From a checkpoint of a small CTC image transcriber: arch efficientnet_v2, trained on analogue clock faces.
Rows from block 5 of a small CTC image transcriber, named by matrix and row number. Rows with one number belong to one channel. Each number is 500 + 50 x the weight over its row's rms, rounded and kept within 0 to 999. All counts start at 0. Numbers have three digits each.
After each channel's rows are labels from the 100 images, of 14976, where the channel reaches its highest value: "strongest on" is what is common among them; "lies over" is the class under the peak. Only what is clearly more common there than usual is listed. The data: analogue clock faces.
# convs0: expand 5x5 conv (model.blocks.5.convs.0.weight, 288x48x5x5, each kernel summed), inputs 0-47
# convs1: project pointwise conv (model.blocks.5.convs.1.weight, 48x288x1x1, transposed), outputs 0-47

convs0.216:477477560561534537543539455432389452521580460460442503465562519608427580567538475502477479456484421457508491477440495560538519471552459480470589
convs1.216:508449547411486515422378535434500544417502453485542446526568585486493502566509528404540453511489401528595510475542513480454501523493494501446567
strongest on: minute hand past 7; minutes: 35 to 39
lies over: face

convs0.174:410528477522512524556503454473467514485564517488469548578571457602481484500486556468373552567470542504577563492538400413541501430500467448472490
convs1.174:568586444514460525490526527420412565516543525458580461522488552451441569408505498483550480515527459504401468502541520494455565566461404415481505
strongest on: minute hand past 10; minutes: 50 to 54; minute hand past 9; minutes: 45 to 49
lies over: face

convs0.193:486498508469483479563530588510471513566579592502505538536498559474518506449401519423483408396523590444537470541477489460506436491392502530566520
convs1.193:505598550535437598545530361441542480497457522467475509526479486449476451486432520507493537536523396521542610602513513423518481548500489482482509
strongest on: minute hand past 9; minutes: 45 to 49
lies over: face

convs0.180:478548504498503554538450409479469482410465535407458458530573451547468532552508586536482439556474445454616484478449552551607519516545528489477448
convs1.180:490581414420453508402487462449488583533470526486530436517512462452403507523530533462526434502460462505561480442532546474490555537366441444519452
strongest on: minute hand past 7; minutes: 35 to 39
lies over: face

convs0.32:525546473426537480461411482495482543532470492530518519497605483484579437526541477549416604514487568400531502541583449475477497500454448389465453
convs1.32:560532484489443599459518459490508476508468474577562411551468581438420550442519520515463531554533447491541409408495542422413477458497474460446497
strongest on: minute hand past 9; minutes: 45 to 49
lies over: face

convs0.59:517482557505496453565532540511429458462535451457572581526465550496559516437456358520519495528560476553499481568542436434484479586510408566474460
convs1.59:557525495511336495491439553471597448534509519558512495456536537462566593473572404428583539479463556517459520450502502511523477494562477476488518
strongest on: minute hand past 9; minutes: 45 to 49
lies over: face

convs0.148:441447588483452455430568550560399456496485477453516521577487505494661545462430466451520449516492518538505482566509537532444515584479452513516504
convs1.148:594439456459407447500526501585552536491521517449499482481436487471542515478529542442456514509480656477444510542458570442534403530523516483587485
strongest on: minute hand past 4; minutes: 20 to 24
lies over: face

convs0.261:429461502451453553592491425579496522473509457429508464589474468455465515479465542579528490567462466390584491535486510555468494565561561415540493
convs1.261:462514484450475538505527530496447648494490466559590567506597425523471526494561570480531518457509432439604525428526519462507581535542498551518483
strongest on: minute hand past 9; minutes: 45 to 49
lies over: face

convs0.251:473523508540460447516592449436533535583454418460558496569454546506558408450456514508492512394599508444430503538486500467530528477544445565481568
convs1.251:543523499477577501489416543526460424449563503408431464551548465411469483502535488527576466442388476492491511559631506530520505546507441541550498
strongest on: minute hand past 9; minutes: 45 to 49; hour 4
lies over: face

convs0.98:454497478547590500511532468542501475520497477548526554458455540449492541472471356566612518463558501437471507537492534545455362529484475554446558
convs1.98:487483467444424492500459481497451494431491496404466482589544480454398452485493612495508453516504523460581430429423555559429453509467472438489570
strongest on: minute hand past 10; minutes: 50 to 54
lies over: face

convs0.225:504474505425499566554484526475459483514526489511542579396488511441589490556485601499469558473476461370441503540588581531486481503504469413460548
convs1.225:451558496477436534525542379433506496514498453490566439529517541492470513556421426397459489500523476586557419482425481432440499472471546542574534
strongest on: minute hand past 9; minutes: 45 to 49
lies over: face

convs0.76:419474567538457442449573424511439536560540536463522522557410529570446528450444500433464582429552483433542485508449509557546541508472450512548571
convs1.76:441425389502461576464531557489437475490460581571544557533503536591515493549535433468449501495531484505541533592504526551519421533515500621513466
strongest on: minute hand past 10; minutes: 50 to 54
lies over: face

convs0.95:505604513547433508495475445601440538491499467499545534568417409551454461460609565571464511489490506439480442538491554489478466591478453521489442
convs1.95:448543507430524636491586559454425559506505560507540519573497482444462595527474575522555469514454512448517535468541607477474530570496472541524548
strongest on: minute hand past 10; minutes: 50 to 54
lies over: face

convs0.101:529485502363540525490595548561451469518548605532479507480510524476562599482522477480464546454485468470448440466522570566501443451399426483478507
convs1.101:442572537575412489471553545401602440421504462539522447521496481425452540523420453410547552512516469556494506559475454499524547460499563504451520
strongest on: minute hand past 7; minutes: 35 to 39
lies over: face

convs0.51:425541454502482420516447490430452501488549492515522538533428518510590516457524485509531463557591395542569462578549474458547421538561478540408442
convs1.51:570558579615461494527510449502603496447496443434480474494468469440502503472541581523509505483432468616419507476444502472586526530569520445506548
strongest on: minute hand past 9; minutes: 45 to 49; minute hand past 7; minutes: 35 to 39
lies over: face

convs0.167:422458518507541526478596460558569565492433420469483570505440565451530453430468552506498535509530533480471420581495525426579414529440571486513506
convs1.167:522475426523561473494462522503421593472535495550519533533524469523530505658400468476514530432484500594493488432465461532412448497443461518530429
strongest on: minute hand past 7; minutes: 35 to 39; minute hand past 6; minutes: 30 to 34
lies over: face

convs0.236:440430533569556554475555491479539507466492475542410502439445468427525450455549408470600593476532611499458473455509523478507528480523448587539480
convs1.236:450508386423554448555505495469426499435607551504490560501551575430516488486471551560439544485502406449523558566465518479418533496551449508509500
strongest on: minute hand past 10; minutes: 50 to 54
lies over: face

convs0.203:431537542482551539482566461562510544465490443503529448493447527621566471445534466454498478416437493584483492556491601502522370566468476488474513
convs1.203:433460439471428477512505616523503519543571556473525593555471569566532546422594540495502449501496540379483515494461482467537456491586482458534479
strongest on: minute hand past 10; minutes: 50 to 54
lies over: face

convs0.181:534541487411451569450501512491548550504523482582534404512506512547567539461371460412501461550437474452493512590444460498500547496565485585512455
convs1.181:473501462511492402569469523428505573536469444564533448432513541443526600512476484579579499356612495549541515483522450497501522476504485534487519
strongest on: minute hand past 8; minutes: 40 to 44; hour 5; hour 6
lies over: face

convs0.249:522536446582533505448520597507528556448437524455482474424492512539493507431510548527496549436587541406430476548536523419532541450442397518471562
convs1.249:414555481554410562598471529493488441391503503487473483502523444483463531587434463461525447467586536598436438509466533446544557538473530505494472
strongest on: minute hand past 9; minutes: 45 to 49
lies over: face

convs0.136:397510475541464516465563534488463467437536513486583589459498467482544457396457498512493487482565555582558466553450465492649505469424468523508496
convs1.136:505474613492494497484526491439546475471510492537460582453370479460559548441525493429539493490430546465438472475461501530624543499481434469436586
strongest on: minute hand past 2; minutes: 10 to 14; minute hand past 9; minutes: 45 to 49
lies over: face

convs0.135:480496499489517417543479511475554447473475593583495489581566462512479568469372493538478497576415576458430541534542462563451469513512401521507491
convs1.135:463513487496453494542424486426502520574486471508573443518562506484421471615497505523488548509476479563415409540513537554450384455479466589514429
strongest on: minute hand past 9; minutes: 45 to 49
lies over: face

convs0.191:520490418497576431470540482469460529468494424583594558567475557468441524516531473510491462529494519439583494522531414490444386491537451589568488
convs1.191:562469522533514560483498517428459476531557543479489507462398471460523558538539600508437401504525549409404510495561430436528580524578517517458473
strongest on: minute hand past 10; minutes: 50 to 54
lies over: face

convs0.199:510525477509491592529419502607516565528492463535583638547475530439457499494487461490468465483566513500473409525421553495496412497414454532488456
convs1.199:559526487446555498518461489502548530401531515478564497465544404448500410502491441569461512461437458451395533550474557590461465557432575465472537
strongest on: minute hand past 8; minutes: 40 to 44
lies over: face

convs0.247:440544561404429497564464574470517491467475504502567483514610522629557490442538583456536479502501401495488492535510501494443422530465457461551474
convs1.247:490436508577449502536442425538480488560502533459459502573419473606524438545511491556447457510577501504528508603515523446586593485499516434425467
strongest on: minute hand past 10; minutes: 50 to 54
lies over: face